Weights of a small self-supervised image encoder: 32-pixel images.
Rows from block 7, named by matrix and row number. Rows with one number belong to one neuron. Each number is 128 + 32 x the weight over its row's rms, rounded and kept within 0 to 255. All counts start at 0. Numbers have three digits each. After the name is the row's rms in percent of the matrix's.
# fc1: MLP up (model.blocks.7.mlp.fc1.weight, 1536x384), inputs 96-191
# fc2: MLP down (model.blocks.7.mlp.fc2.weight, 384x1536, transposed), outputs 96-191
fc1.1312 091:154072148103171131125171098133116093120206054089152173126109075132101073065090153197159122070112145160128140158148125164125124073184166180099120096141132108120146120115152166218123131178103198072084179104183157169126115136136117155106108110117054167140087059092180113095124104131113079149
fc1.1313 095:094156150098111154114065080128105187093159127144130133127195097096144101075103124132107172073098147123124140115108111172103125153167105151059169104153092119090122174114124100078099112118127120163093117095152128169143050118110133132087124107142111127083165156088117074054113148108096195184
fc1.1314 091:187093098166102181227119119170175078159142113161177112150111184134108095136127066135141137125095104180129125165141120147114111112122070139144116122096198149097099166172098115103130107086129156053077084140167164081135086130119103117150161158131109166133117157136169107197112116109193137079
fc1.1315 078:188104205099114160224138100169130120115187153134121129048186101162170138115074168139102174056092121118162134120097148174117133059159162144127139138162130134141127127076117129122135085095093134118105112092193136155188136156123150135134134052116135158084114179108175151127143138141152128123
fc1.1316 071:089141127115135137152116193180088102106182078081141173148152152126092140159144099160175099161128115132053190182107185132141070141182156100163144154149099106120090053095126105125155108100166156130182164110156131161111141117068147195172161078157203049181110141071105126134156111196109176152
fc1.1317 116:158141117199065103083184145170145122142076142135141144122138113197143053162102087107116056166075149095108202108116143216134145131137132147118099120149152104098154103152127152127120112156155125085127125121102077132126176117054143076116102172109126159170079151162045138141130141163112166171
fc1.1318 083:139149140071118143168147156114121123166106164187106170156185121160109140049170087135174162117095104149065144117142153122107153099145115159151104095149151086123148141149069141152142078136143169087139112170143142109118174156138114087104115176131113085123081125128165159131155140163064076146
fc1.1319 082:138104128155084104088158137138132059099109203175155135146148126122180080149162125182070106201080088159116151119175138148123166084146154114079129084146120151108141095193098203111126112117130126121091124128123115150162140106128210137144129121075124140083157147140161117130146098087075135114
fc1.1320 064:190124102075090093129094102138102114170110142134063095145153151166147168142103105130147171177154133128131123117128141174115100143155142144170144171154176124093130129130124113072093093075107139104115138113145090089099133110151153160148140151186098135127064151130199101142150108169131100142
fc1.1321 085:173146160140072145123094123148134069064180117100108119110048133162100118109171127194201152171106110100127085138124194071082093109146123180125173110130101109123152140131184086149151115141119145151126183147143153089129135115063109111119114110132166129144126110122141160118088167207116171152
fc1.1322 099:105142105144115149123086094173172129146154076134118173085121129115150127178134165160133109105187159162109133110134147205089119115122129155093078174136100151115128114150160112098142165132112086133158167121134168050099141106123148169138133095171103182149134120190167113113099190216136135089
fc1.1323 118:079165180150140106097095050127125130136077140122159163136178128161143126168152139082171122150122101202072140096170098091149216130127086153074064129106167117229128086128153071121108103089144170123070061122126143137187178101125156157132150130152145132169101122107161141106164156163101108124
fc1.1324 172:153132152131129143167111151157136141104108136169128136062124082158148117157043129112074059170120103166039159106183105085146096157071117160132118128068189158104115119142158116140138122105141126116125075144162149142166087114138211126140146117121065154083156131098116100155118068148090083048
fc1.1325 094:145145153175132153143139134140225082136092084118162119153114104150075151127122109077135144160177090129179077085139150152137108173145140072077100132142120122113123149136128107145146088126099157174079136176100094135134152175150143170107125161106118088149107138148133133126152156144156150084
fc1.1326 090:083181134163120188121134155142132127070062114099112100056111142148200146119164111186208163101185110131174113160154136129151106152095127082149117086121145120097187064123127167063092080174149155082084078120105159180144144109143102106123125184150169101058163141137085083124139166120090133069
fc1.1327 086:162086160145176182172172156092086151096082150133088128146175149111078145088168127117167143111126155090134164079127117145154053095110095067107103121102175062124136128136107172093162145080175142204134166191145094155150086122118119093112102146184117123136153145032147117124130083067084173149
fc1.1328 100:136121132150069130123140152079150146139116164135126127146104102147151116180177137165154148089080150166106182142123159108132050103133143183142146144146178120147081182077089081079106127111125120109114167171108133100043107131176124130119150141099097119189066143109109150172082108113165130170
fc1.1329 129:112136165074164117137114159095091196184065093123124105115096068163082154173166094121170157133119140117135163093088121125118178117196149117094143123067164151102088128071128071164174132059111112183110086113151113133160224150105117088128175169108119153112119123170142135086136096154096107201
fc1.1330 105:149159091088132112178167083117178150119087128120127116039152137125167086114087151142116127118084170089023148125129141108150183150173158154123074089113177114110123187106180117143140107096196104168094124192125154133154139112093119126093161130162088075083153121164101140157100128116086169099
fc1.1331 100:078185108156099150124130133151153153119128161171084136147145136148185032167164124097123112166124120099126065119153130119119105102209100102176152051151195160128124119115136112170125154069161135120089199147193108104125164131106091115107121113176134130140095128173097127134129148113095115087
fc1.1332 138:113091181170153151132106168204168105114134116135113151184094127126162114162161090107114144175094142149099167114116149075161114164154152148095104173125128091146185120111125164080114094095122191111120186074109136114157173076120139110085140092176130081167154118142171068102113127095086185117
fc1.1333 084:069138132119161129117120104110106106076056100114047161089112101083118146095119166134123165164144126102128102130114070171151083127126061151137116149133090130155159134079101122166176106153101164130129133114127143135156165157190133127108160057142127139132125151047136160165108116159173159069
fc1.1334 123:115168137198099150126098113108117156098138134088144107093148117158124132180101082113120126066102089186124167116149124175149101122111083148092177201135120129098109167142165127099094149188135133147147126124124088144118108071137105171144150146090060121138121150134087128121180145085098102138
fc1.1335 118:104097141139117150184226175151144088135107092091162160121079162121136113112136082147098052149165087077136124156137155184127185150134124117143105076111147125135128087143143096052146146143179130179142065114126138106163090095184173164120094114113080205166071125114168115095179137122110151095
fc1.1336 115:104048154106157127165166151104121116131152139193110120118075076122122146099155092138164173077078132088165101128200125129137166140135141124157156129132128120083048054127140181131119200183143082074118134111124137111204070150094089074130118104076153169153117078088140128137117127121136105088
fc1.1337 115:127117140127057115150130169100131115123141165179138153142128095088067167151121125150122104073143071128140102159103129117051160113126086117158098159123110093139123144085134134131076166229126141111136090162175130142106120135097132149195121051146162142133053136164131124199121149112165105140
fc1.1338 097:135207107061121126114201108129173122162122157131062155122198106140045106114139135106145108176107109097069111113134092180115116088100107150146196158113084130117132143113155151118119066158151107117135104121149116117161140147074054105151088178067084138115111056143099087123099080094145155129
fc1.1339 163:089150089091149136104111175148118169120090132105143139177151146099122065127121112121102143100137117177124114130117131121141189083127090164146156128132119122154071144111130081139147094099135097132097120171141092142153172119145099125124157153135164125082125107145087111175125134137125103090
fc1.1340 076:120123168141163107186148139116092136106167143187135107155127094086167103118130122123124080102147082157151168112132161139122122106162091095167168149113088082155106157152147189127114120115093075111119137159136129066069117131132146169124106120067132110111122095170127153162099164116147090168
fc1.1341 086:177087124143105210144152085133094132126134099116121124129145153132171103116118121189052088191136124079192122159166136195136128142127074146093110195092087158111177153084129142132146141108125198110097137128088168079123158130149108069081154093170092121172123116141163067105119100106139151148
fc1.1342 089:140120103147146138108105164164108065117076201102174126129092107134187145159160084165114092188108125136135166136160125180103133071154151157125104121139117135139137118169134141127146119199168136168077039185134084167134118095081156143091147140103153137132127166120059061088080104155131144117
fc1.1343 068:123120134153051142176125097106124147112134148134176070138145158103176083195085155107104138113146073161143078088130133135101149132107192105151164101124136163067126127137086118084129151140164113083174123084156077115115145158186132124137071205107104116109119086120133130113124086123168118137
fc1.1344 072:170152150108158118093182129155116069147125097076142148162160126101112108112060112145149088122125111151151132118102079177137130125159083123119177095137144134156164129204100141128095141199137132173124143092149104074085159078111144120105088069134118112151110122047158153152164182152127118158
fc1.1345 109:147089141117128110164155113120152153112167134107161144137107171100093052131143073102108144145129182164145112113129161105098075108134121166113108062132145125133076132125072139131139214078124119109175146112071090164095104042073101083168121109133101141083140219161152105142136122154164104105
fc1.1346 085:154172112099126159164107076130064182125069116119153164173149071140038154150129085118186117129111115068068123110130139161161081126156153166074146128113107094141168133087074147114080107157097168109104164139129115121150151116104160119132136140123162148169141150117108124083099120066115131115
fc1.1347 100:105105137149090068119081118166116116125122117137127113178063200056106125140128146190083123099174078085194106160101069165106089114105107183095098142146091115162133180128133096125082126157169147089135092121088091123087077135097157074116108114148076083110145156106191136170120085083153148006
fc1.1348 096:144105147138196088080144129175141121122142111129145174119122116096118080154129150153127076129181099130158121168131155115107128172077191113092066117085064139088132121146103151132155099121062173185107155087185101115102094139114132139146123173174127165142142051165109096125102109159096125182
fc1.1349 069:126164166135171126128076166107121122153071121118080169136086126166129123121156158172171110082161090132066125149114120144111163099118134077153103065092132097127137127108157099136155102148083164114108139202160055107149162149117115150134132150116090053136085114133152128113199102144166120126
fc1.1350 079:103126085170159149116116110151108105125194138142078131202061159099115081145093121106141183181127156126109143181138153133169116145191174104107079133085130120152139100106179115180064123078108140138097135158113135097089131124105166174174139092111149197123083112144139098122118149126144190046
fc1.1351 081:094144112108135113118101097157135141197153133116135125106148076096112074118128093126164108144126114095096133192159177104176123070107125187124117137112115117142110105092118070161159127152180145096116174146088083180181118111117109117106117104135197083138128183108106121115066154165109110156
fc1.1352 113:150116158103119181199141136082116117137100089139115075164160093198142131111128136127121135143080125144083128112148133136170140099189122155035115131150143128140145149096105098113134121046153115113110135159087134201139108117196086114120154138108180166067113152073147129112140108112138158146
fc1.1353 136:162136048146113049163132106184121094171095101132088140083143115130084213152084159105110140136109086130109099129101118119140199124121148083141111210105125125170143148117083071076142200129096054186102165143129161124097211119161146179188118188066146155151103152118178118113123097113104107151
fc1.1354 080:094122098101130148090088160128128126204126113103180102138128144164137134101123112114168114130072171155115094135135143089088147104098185083117076137123078096140144111134153129124115157123143138077147040135104167180182124146211132106106207091123100121067102105064113135136100189149125174094
fc1.1355 098:132124167161116074103121179092110125123137123145122137125172120141079109099121129108166079130124081179152101193118120143118174142143155124126142139123128128056140099139093094129154072163174102142172187178172096119095137102067177089200174173142155114108165132072085148096157090110107105134
fc1.1356 107:143057203158068119091160134081155133092156108119113133097108115135132174094127104087144170126187105095146073136150099167097161114112144119183141183141147132110129062182159093120154136125117120096123156133114165114095112171177135154103128057199197105117128142147159160212136163159055162115
fc1.1357 097:113135116081131065101167097135110071134136111110137135158103116193133110162158115057113196097108124132123105152142160144104139124160110105147107064145137149107132148147175166148051123139122136147076116099054142135148168145091143125183154151153138149111085106112121146196141096137088088136
fc1.1358 085:108163165123112102140135172116101115156066171158166126136172097127150081157054131194105135147138099139082098113129181189161151106085149059127104118105149111084062063139145153162112118139142135110089131133180192139101143100100085168086208193129137148141110110133099159103105141113130120125
fc1.1359 101:120182113127148127158117090152179151098138169113187104125091091137132118120130138071174128166203119086157129110133156171124132168146144162136086133091070122164174176123145113156133128094120110125110154121157143121120108120113069146178112134131102144137156133169116102165159095177111153136
fc1.1360 104:131181137088130110123133102135101183078128140172081180079112129084150185101134132075130147172162113143180084144123069090134186093152080128145153166126130162105128159137165120121125132150201104174128127155135094104170127144101143171153174128134149126158149106137109160055136121071102104125
fc1.1361 091:119085117156108068133203201121079135088139104063099082137127146105126082139133130162102080125120164107128169132119135171087082109121126094072141110129124097129198096108130160148152155143134119102140161161127122124110110096140151064147171098144149168106127131146130140150181097084108112122
fc1.1362 093:132185131152142138112176087161130142122141135194153102182149083115196115168142116147072105113103119152115068195129110091197126148091110105102143110056138141102171170156114073168097136132178142133065121125161091102124162100111146155101122124057163130043104137201121110144078161115132175128
fc1.1363 085:159139140166110094093102121136112141126046101145144133113067094192113108153109121157113133117119041130158115092152161189051174116139121200203137204163112094127134145127154110156092123110084154146125169152111098115180174117143143090139161121148126145139147145075147135154099191140174065105
fc1.1364 101:152121156144152145100163182120202128129114156135053182182074115132211096178155148135132122088131181128102152147118143139112158125146104100114116123083168103087084118113034072199123108107120102104058125104142148103128182109190153173122118129168124181140207151178133130143124128127157107108
fc1.1365 094:155117107158146057111089163131110114150159153130130145117165159100157149070132142096134148090148148092119142067092176159106127076141095201087111169138110152093107173115152135171150113122126105160128153105153140072138164091086119124184133135137091084122116120142117139180100156035143135154
fc1.1366 093:160085144094083222153180089134100130131149084083146192160160145138095128140061129099186168118147113110120187137080116141131165127117121150150169113118123149063104137082117160161145129128146139139145114134148110122162185066185078162134233063148102085111083089161122175090156162101141123155
fc1.1367 066:129134132154165148163141138154121100087169143108154089118161105062076154174126140119075148163128120130121114122165096117091159097107173195123072160097195112136078147115086121181168150110144081119079143134129132104158079120088107171136148202102121202136161157106165163123133165132140159119
fc1.1368 088:139120125095103116137076116155171078085079080140164124158101127158118083116094185116100137111181140186141108129203088153120155091150093135097173120094115196138077088093092111133185104178126083136096138138097124132120159178137099111098140178131121072098188140082166117156159135075159140106
fc1.1369 100:122153165192129115095111140135137115187149111129069134123124126138128168113097096131117093121103114122161160135142142115142186163083157170151140136107159162144084150132117102109177136124127117105103141114091069152156204100121134178105137094126112121147166149100147127153134080098103153157
fc1.1370 085:099096114132078126130130077160122089116119121151126164111104159091104140111140108083123105220101121102179113099110148115123163016099192142167139071087129117142148172112127110169135118114111170114085104128188100106127038218118159098119182126145076080129068115159140118112126150160090150162
fc1.1371 065:156142105175190111112148090124142131148129082072159144129122114098189160097148193136097118116139123173082132121120124117114135133124161091112158082116137094112201163030165178122157097138122162156127144166141116122125122153184090146119145077100101163109083142114130113220100108181088126127
fc1.1372 154:111136143129152145075102098082104193076107125161102082039131167157141188137163208160149114157085112155109144162121133134221103074128122157095097192146086171125195134143114102133136089111107115081100129121119179103109102152097140131141121180157087149106133144078144141091162089119149103155
fc1.1373 112:138150088133117121133121114142173109174147133103110192196163171117108056143187134147148137113122164149149096143181122139085171131168148155124148127164106088138146098139136103138152089128106077117155093090082159113148156064071144128083121086110130152138082111123088117123222089131132147180
fc1.1374 065:114155130172036203153141105124157123120075137124148108158056110158198116128091126176094146137122148100134155159108166116167153155154093130129103145132066128149086123126170121104112131096106131142152119150120092095138099173131060101173177128141179157075091182149130159092164172143138095152
fc1.1375 099:113140113158143061090201136105110152101074134091119146139137158103080149116126151146151118170119149087101189089145094090111120108133164092116147099116172090143080093085101126136132113194097132107137139133122147097136115106091120113119187119156151139152195116081157200115129100068118187140
fc1.1376 103:143089148161148127143149091081090155121133170122101139128161186149099088135132141124087139152131167119125168101112086190152168130125160093081134138120117160121136108071105147113097091125137185103150129131122124114082108109108099130123166087114160100167138108128102151112181146091055162079
fc1.1377 095:156187091174152070198085115092148148159081105186114137147050143141126182148111085088178108094134178113152135116151071180157143096092175106122139124107092124121113161136096097176154078172111083150097098111135109124109109173197175161097124127069130127098149164160137156126129131073108162141
fc1.1378 135:100165157148131079155151119125182175116134140087180140125130159148140139107133157144073111114122131137139128172114124114136177225169139125179127128086162140105149135165188116138087141142166149123075176116136142087088174156150072146177116136150072188202117106059071162185124078132147126154
fc1.1379 107:140086087176139104085135098149121139120171078142154146095103213149169117130139206127128144146148153139109159144077173151114151119125118124130105087110136098114056080095127124125073093156149156165128138155108112064145149151155148140141136107093125158143163131149164044173126130152115101117
fc2.1312 088:141101114129188151120153180065151081144132114099092102151150168081125156128120161123122092118165092166154146149088213109099102161135082159103160174096080099139144169130193150080103165098082082082103167148152104176155128161127165047082084115088083135100088099117177089147161160099148111136
fc2.1313 093:116133175114149151197119118116111180116068097059098117140120149171096135105150158145094106156158135164132162100194132117147147149133129126101126190150191090085181148134122137162145110134121075123123131100101108107157189125091110077190186118100182150187191114149055119117078114173157207136
fc2.1314 093:133168176147123100131147145132146191125068119150112168110097154094110126125144110158100094168177108183119095123150087157090149120137140091119126121112117122144105154141104109105091100143157176129172147143168102129105188146068154127177115119145167110205153076133105134151110141123088136194
fc2.1315 082:167116097129078113109073162104118160121081171148095177166105169135087149056155165162107129176164106092086145117123146165160142141159116120141125163120164135157145161084123132162123103121129160091156069128189144157149119175092155057057155120093177096099093173124137141164126159127082162148
fc2.1316 081:107128131120134132202072176121161113144124124151122142142048135052137131163198128121110118140071202131117113087120133152124080180109122146110132179104108135138128125105139094134113059085111122110145106069082102122129096107106122040131099071097158162130112095125149099141143148164118086111
fc2.1317 111:136069064095104096110085077144143101126101166126140122158168109141109080086113126141100104117178071108116065106123139117106141118120113140130162087179120126069099106184121107128118085223076135108161100148158139108127135138116180127082042115157067125150163142103171102109168147119135118093
fc2.1318 089:145062120152112150163170140138125139205168170046176108123215157106132106083189130138176078149075100143218056140111154082122143153076160102151130150145171133120097142190133057131129111124180144128192160152162121147116088095159153127108119162121085154143146109067128111159062129153129116128
fc2.1319 089:154142088072157139123167157154184094146129176067104187118175082115133156157154173148071123168152151106173115157158096140097134141141138182100105164133095132081133100151138205105098080098132132110133161193167125095117151147160110126106160233100143140107055138143091184118134145154201116128
fc2.1320 070:172091104175118162135135165093223114171080191068167147136158079185161171072132118136125155143179124126202130138121076111166168138193102111134151151122080152144129072159153159136154140061144096112148109099081136164145168149092075184128153116118138149097168139165079198131148117182059117159
fc2.1321 084:174120099114158067115115128076112071151081173187114128187130108108147155158142121126131122098094091145139139174162104112129107166088170121164188139185144096078160121089140077135147134136118094131095141194114153076117173164097127193139145106162065154117092167110153111162082112132099120139
fc2.1322 098:106139163180180156112212122153135156120144143042167119076139128136150158129105113129125122129127100160101119134148089144147127119117074107138075073114096125080168131048174121142100100151187142099140140107127114131115145175166139115123119175105100159141112089161092125062105195121049152146
fc2.1323 121:072138113133099080108128159108131181129127159129143119128179162088134103085128116110160121141166121156118097152125091182177165119134172142136186151144147099132119141093128134123111150043189202118116140165175171123131169187116171188127136089122080184127162109121166142097126186114142094097
fc2.1324 151:130135165169124151099117110086169118112151128080132133107084126147130145133083098110160128163144158148122119138100120175118118120093079220098103143145108096132134133110153133107121145160199124121152157140173189102115185204184147111076086144111142161145079136100172126121091160177179104130
fc2.1325 100:121148152128171078171159048126132108144125159196121153144075151145131155084094170087158085114085130131112099125195116170129103128120119123103152098105101147145143164085134096139113149126127119123109150073117157146116117158137110078113090175105145096132150133160119130108135056101163171132
fc2.1326 099:146138142119127126087156115127138106146143155139119143135116136186137097114136167102162161173161125196146122151154175130087065150138168104094144118165079116168108099123181159164134158087115128105068168125105130150146113182149170086182128137144159088143142081150116181080106123133110066181
fc2.1327 089:138134160092139057177151122151147141142086099081080145122124142150150113092159129144135096143104191122117077143163106083122109128125164085105120140110137163170097046169170140175148089129124144119123178111163192094115147140120168143112133048164170115105036167097125120157064100135131107107
fc2.1328 095:128113153138135145083134079139178058149122105112103110193121119118095161147166137090138126124127085111132158122150094114149062188169146154157067142172162125128089188083055161107164130140158112089116107077059138120148147082139118156162071172155111149144109158108148187114096075100131175163
fc2.1329 118:079074102154137183130098106109177125135143158094127109119173094087124085086137085133165140115166141135135092110167149153131144161152118128150075142143116096181113149125084146093053133115145140140110154113110114188140124094145107067114129144125067128126171159134136178138098115126101037107
fc2.1330 106:121143156144148131134135163071128061096093137139169113150134148119125105160135135193116156103099128112132190136143088160169212093149098152158123206102095094082131118158110120059071073065136122086101209072217151124074098105149093069128137117166119116166112184160132123137130197139124106147
fc2.1331 098:121105126149167090078091104107142096110096131103120121126129138047090161183106119105163136130130132158115194106137133108113093165079206130102174110100163083118098174114119129158114191124108108131125055136098124140142171128115099106193157115075129153179148113205123130098121157131106103106
fc2.1332 139:123120166103135123103136126179173086102128140150204178168151151143176180109118124143172088143086123203121167155158161127119079108144135068178168167194148145083120167122131170179148103076074082146070138149102137146124181132137150077159149122192117167145135126158130132104108060148144140151
fc2.1333 087:090108095164108156082166101156146166127127172160150041130161090118156135110092123139159149166106140141093176144088081085153122148125116099129167136113159112139062120059103108147160118165126152111064125101160091123161123141115162102086081140136142132122089080144169149143081118109138150093
fc2.1334 119:127117120059150090136131127097164098120125099171118084144171150090144099105129160080104105139155142113171126055109130119139101080179113161091134179156163161087184111154099174075160174156137127196120129116112116110134149140049152130180110146087111155152085096175117128126169092077102140203
fc2.1335 110:112105107139131114115119126210102155141069162105148191087147058109105132151182072135110151174135117141136102103116140171105093136145122127097104118158206101060105179144219154091114147133142177156110102123123162092110128106123075156126130075137147151154110156124093129117165118088103173162
fc2.1336 115:143151114127123068199120104113162153105133135142114122138152102079181082142107143100163113123150203135145087086117151102081126128101098162122112153178137084103117091086129160086102131086114133183110130095135090120109099095067141136072145116085116164112091075101092160108172115114133163161
fc2.1337 119:125138113195130173083148082115139080090133123109154124119075122139124137132118164097140112183145143118131118126147065075114156087082062063131148153162112115153104103139138107210162136102141125104117144108109090148066159176118118184165170118085138145069101144207130070083098076085134147150
fc2.1338 093:136135148117136159167123173140044115119128136082110113148106115107157136105102094100125143191121147129165171128184152140090192137110116158186107122119083138183114137066099157113142100183146180115076125105154093050118144156106183102077169143159178177195091113144098188166157114129115123128
fc2.1339 150:178142124116122132140104175175159134129175146136131075152096114169145117152118195116127133111114105141151152158113127136183123120142136040123115115100111154113130080114140138105185119113163133133105095183105172212118118122134088117142112116136116140105115099160139144132111180129073096142
fc2.1340 078:088121119144124140124094106113138108140145163111130107123068179151152153116172121129059160151128169138173106093163118115089100144096093163170116132119165121119071086073099102130141085120148092107146214137134107150084083136151132169118141101159099119136100113134092124139095127036059060157
fc2.1341 092:150092104130151130111127029118167142119109141117105077076123135143097099116099135158185206103139153145183140152104192092133089186124077119154169126171104163113174171146118066154112139063151105147144086087155157104145089169125097159135156132137129110164105142099075076114143058101131129172
fc2.1342 090:096124093126094110132098118171138130180130151094179085117154118105101156154105123137131145140126090100176119150111087145135129149095144138056127178142121160175131097124118140136150179149090179132181105095168142190029127111118127155110110115128117116077103094152125108128160127171125127151
fc2.1343 074:102157135117143177112177091128112098147082098151176169087197101095094105098117172162190138160138149095163158131117138170073108094118161103047102135110124123132111134171195120128190087113114114113111076170097112116083088178134140129145140116184098139135143084092143125117116057119138132135
fc2.1344 081:094144166116119155116154062035096099113136128055075141115105088120129085085088174089116138097146127150125096104141158110089113172194199149137130069192197199084150131155150111113151155173175136121157136124174160079139170191068133130098122119134112205086107144158087172117130144194101189170
fc2.1345 101:159130123149150130129082152167144080161141218123183180112184189177077094146120158128115088111131135089096059148127144105102129138119166159131129165133131115073125109122090112160127129105131094105169132129140134089128111116145080153132153145167171141168127124099111141149107109201098136157
fc2.1346 085:140100132128115126145133164179180102065088100126158156150131091098164091115133163123159209098137087097122121131140126167146149091148179109175148114074141152102088154151111063155165126131134101147075178105146115076118109142161127107188149130075169116155135143144147138144145101193139197095
fc2.1347 107:133128148090093122175170131076175108123114113106097104166102117122147182092117133101152239101171204126138110099145164137130133150162052121160130120125181162174166074205076088105092101152087122098129123146098152160149149120124152123097107119151143129075164076150129152078137133105130098101
fc2.1348 089:121167170095152145107140105141049151143064163172144087130117125169114082144153119100089119134109069119190152122114143170103111178124090080108174157100115138141164190145154113109140136145156132127131136137147195164113104181130106127145125116137125182131107183054163162152111089228093104100
fc2.1349 078:066167108191134106164187103139124168129119047159125107180140133204143157108096127102142155154087108159134088088175116113158140198089139135145113180081121118161157133118121116166109140151151081161127152077101075183135135087130139112151114122107137168102063147148179131169175171091072136122
fc2.1350 085:088099133173166076119105076185085116192079105115117097147152122129135103139104168102133106118110102087090111117140125139099102100121081149122137131136109136151159141101188169103106131109127093131165123163187119122153163056098073122134150167139139073072106205147135108091183045095122119173
fc2.1351 089:170151132152132131144088141144143138151186140149150151180141145108120057113135171156104133103143198111163111151140123123180164185141103177188157126092120115146066135164101172166102092074118132151131169075106145149077124098173194176088163133106090158106103109127115087119078168214151102100
fc2.1352 108:133118094148115107143117099130066195096156129118156075132146113114174160143140132122163135160159203119106066109168111131131084096100151099094131146154136114127068100109131099140101167107138096174178095105180136111139158163104152076072122117156168117107133120130082105109104147124162111130
fc2.1353 129:117131126123157168152143106161143130146123141142120148129197163150082136175113105122181082133125152129152136098155124126137136120161110130166083086119105144118138168151163152086138189147146166131097141123143121090109123124169136145139107176150108163157139135161161145135102073090139101080
fc2.1354 080:133150118164170135085154108095165125103169119046117173056115101104085094073120074172114115134150078141078133120147134109086132147119173094130157106143127130142118132167135170148070101125082096163085129155083148193070110155147098103148134124188126153135118122104156072165093135183190159073
fc2.1355 096:170171136119146155082057158079150125119144076139160110200111126160101143092094144109153091139117157176080177114116092092030068201157140127095155158123135082149138139117101113145095116115154131170113134106139128189106115125125134116097113103115125119138141124106190174111121134128109158106
fc2.1356 100:138145103188116090055125156142179104142088114144130129103131081184091136139136108125128168116106093128156114101131091109129177107107113136142087107178136130125090172128197111121129144062129216184073155120101165132088127143162156069163128165102121142119148117070153171100099113112132137065
fc2.1357 091:126213138137141124116126068120068122153130142028152175108118189143116117134113075086091129131106136143162103160161086118148153061130099073147152126146135119165076126091152125137117136139121156156153136119133126124222183101098111110152091076094116115115158165127081159101125135091143076170
fc2.1358 090:082128134154079132177108143088071192081106171098144157115118138178143141208140091127068094162146122113106121189088101132142119145150200097080159109157180120167129158078133111103163151115117097065173090109101153111081124133134094161078126133122142074165184106110107126131130155128129101075
fc2.1359 104:108115139129146120121150167131200174179122131041081155130118191136143127122116122134095182127118075103120176176120135103089112160121128146061117148119149155111095172153138153155155152117131110151160100114088133138113105171077140139106093125084125111161164197146111096119105116110150094114
fc2.1360 099:124118139084118137133129118108102098140163136075130131121108091113125093081136088075165110114131128125128151154109075135113189156165101098163104166107049045156066120140110113088087144099137149128122166138115124202097100138135135125123077108062156106171116165148096108146072112148104113123
fc2.1361 091:127078088136132081114127173123122097147096145197104178141151152125084145132055077138111110084097080151085111119110118150142151149165182040102103156102046089111099121107180097110137072112130061095115183141172092151091121127158104119108096086153137154144118101131168115103097110157136061127
fc2.1362 092:074205085136126113136138128159123147155143136117140117149078142094152151143150152217138144103145124124176122183150096157115142081180106130161095175102133117157157144086103112108146085177092114157134073171108173114150131141139120141155093149148138142107104092055120114083154099121114112149
fc2.1363 092:110101117165152138125117116120148116140100135123164134104080080141086130126168142116128125034072135123194134087144138107103195097128121124127178181096193086150107149138120117099150131114157132138109064117076120104083122121136149166115149105111105129116164123126172123099105095145150177147
fc2.1364 107:192096113145136169081111079165099121110111158085097134132181120138098115171165076163167105082147155123147069157064159146169141176162095113121127077080156211138145136161124116080092140124139117117141152108148092117129148117180119156164127175159163112197106136154153075161109131137116058113
fc2.1365 093:142123155077169068175080164160091119090145115132093109144080150159153136122196094126129192155160132067110117088095143101148105134198124152118155110133087081109113127177066170117123165132089180168180171148106109117141156150177108120090153130111143118152159115101172128177102156109169090115
fc2.1366 091:153161160105141152173160045098185148150075075104150124104112176120096115118102164150150150164169122087106158056126120126127127149140125150159091118108147170112093179129133205084178123075123123120143097126128065100151159105097040114144163135076105073131135066137149111133104069056104133115
fc2.1367 079:142096131146134116092147064100184146119153118141130132112145182135108101090103191129086175130166135063118105133119120066074159139175175120143165133117092061079092092092093119112086134144079141142114059091137129085149156187112175130100097173122200078110159087133112140153170120134195158158
fc2.1368 087:164130152097108134104117125117128149127170105171091110115178138083150166124116160111107184150163105105141155148132151099084174146130150146145068069162102139183119134157106154120119140115132048097067149107138080170124120091146132125096141176145136141120187142099113131129160099122115119124
fc2.1369 098:116132145128094157138163158062141167165165140120108147144139186072199152142070088164191178179131099137084176115113079126143104201152133144131069135090128183071101096181076151094168164102100163084173105102137123048136120104143152147209051167101114132093059113131149099158098127144127108142
fc2.1370 088:174149160116107166153082182155160155124105126115090057075099176122124111089117156178075208089150212092139157134078099112151150145105168102071160111087117104098135157112142164095159141083199121083134133138150154183125098166130098126159118122148113142076105125076140097146150097127103150122
fc2.1371 070:098139097108069096115093142159129110074106132185149162065118113143136064152114171108100067186089210221095114129139111157172118149172096170100110150096102137118174110125119129122107168131168130127135118149139153136152170162100132131121103130158112120092117133094089140050153160105116141176
fc2.1372 132:166172170140110097151150142112121177158156114160072103089141145114116142149123199092095126107129095112080088112155100136095140120109131130124109180103111127163149111135154101071108087164137132109124098108068207166132112126096141163094184172130117086135212058101188127145121138098146117137
fc2.1373 102:125141109138176121214190136120134155156154143135129161160151113161110191100057080126186148151134100122175148095176108107130157133100144211142128185117136141110146142116131132202158142129182133094110112162081099107076186048135200086194091126127120102144143130122151097115121102111145094123
fc2.1374 077:104132108156145105082079156074166153137157159093113162151076185089111139079097170147157115092160104130092095160118096202102151085087194041087108130129118152135049167134093102090151103088137164161163149127099150069151174086198112116114134112065096116087141152063079048155125089137126133168
fc2.1375 109:134105099091123158080127158114112047129175161125096110166129087055105161112105111166153120144113068165104160135131073132092101153130110127095082056071129166119193138123126121123180174141097125090108061121106087174090129153132164106105150107181149112192116116166105153076105130145099145102
fc2.1376 113:136135157087081129179163158161121153116094133113169133134110117189115124120177146120161133164126106147143140139115135177087096106189117111104097103166096140111119187122111113080145136069083048152130101148113160117166111200101124063155132140122144114118120073134105133166145128122049179163
fc2.1377 093:095146145134137102120138107137120131109158107155032073206123065103169073135085092082095167155150091156156118123095159147102128117113168125143118135154129109109176089127133149099114130098187153125112162088147185134163060151143092172170185181163140141168163126097129112145106099088165115134
fc2.1378 124:121145158112167084126101147114171118131093114137114175125176112112163124085164061115136161106147104169156089136069136045138104102161125109129145098088115155110160123142136108128124098239134170194156142111105208096149133133201124104053115174082173153080083085138123142193117098117106132153
fc2.1379 104:160097196113125188087143078158115065107106136124166119095154150125111156098079143133104115120098113152068181075139146074099138106125108126204152146089086146161123144100097137128114174167154155189112165124183168138146084222097146174124114207099179116058099121125121053088155176169113156133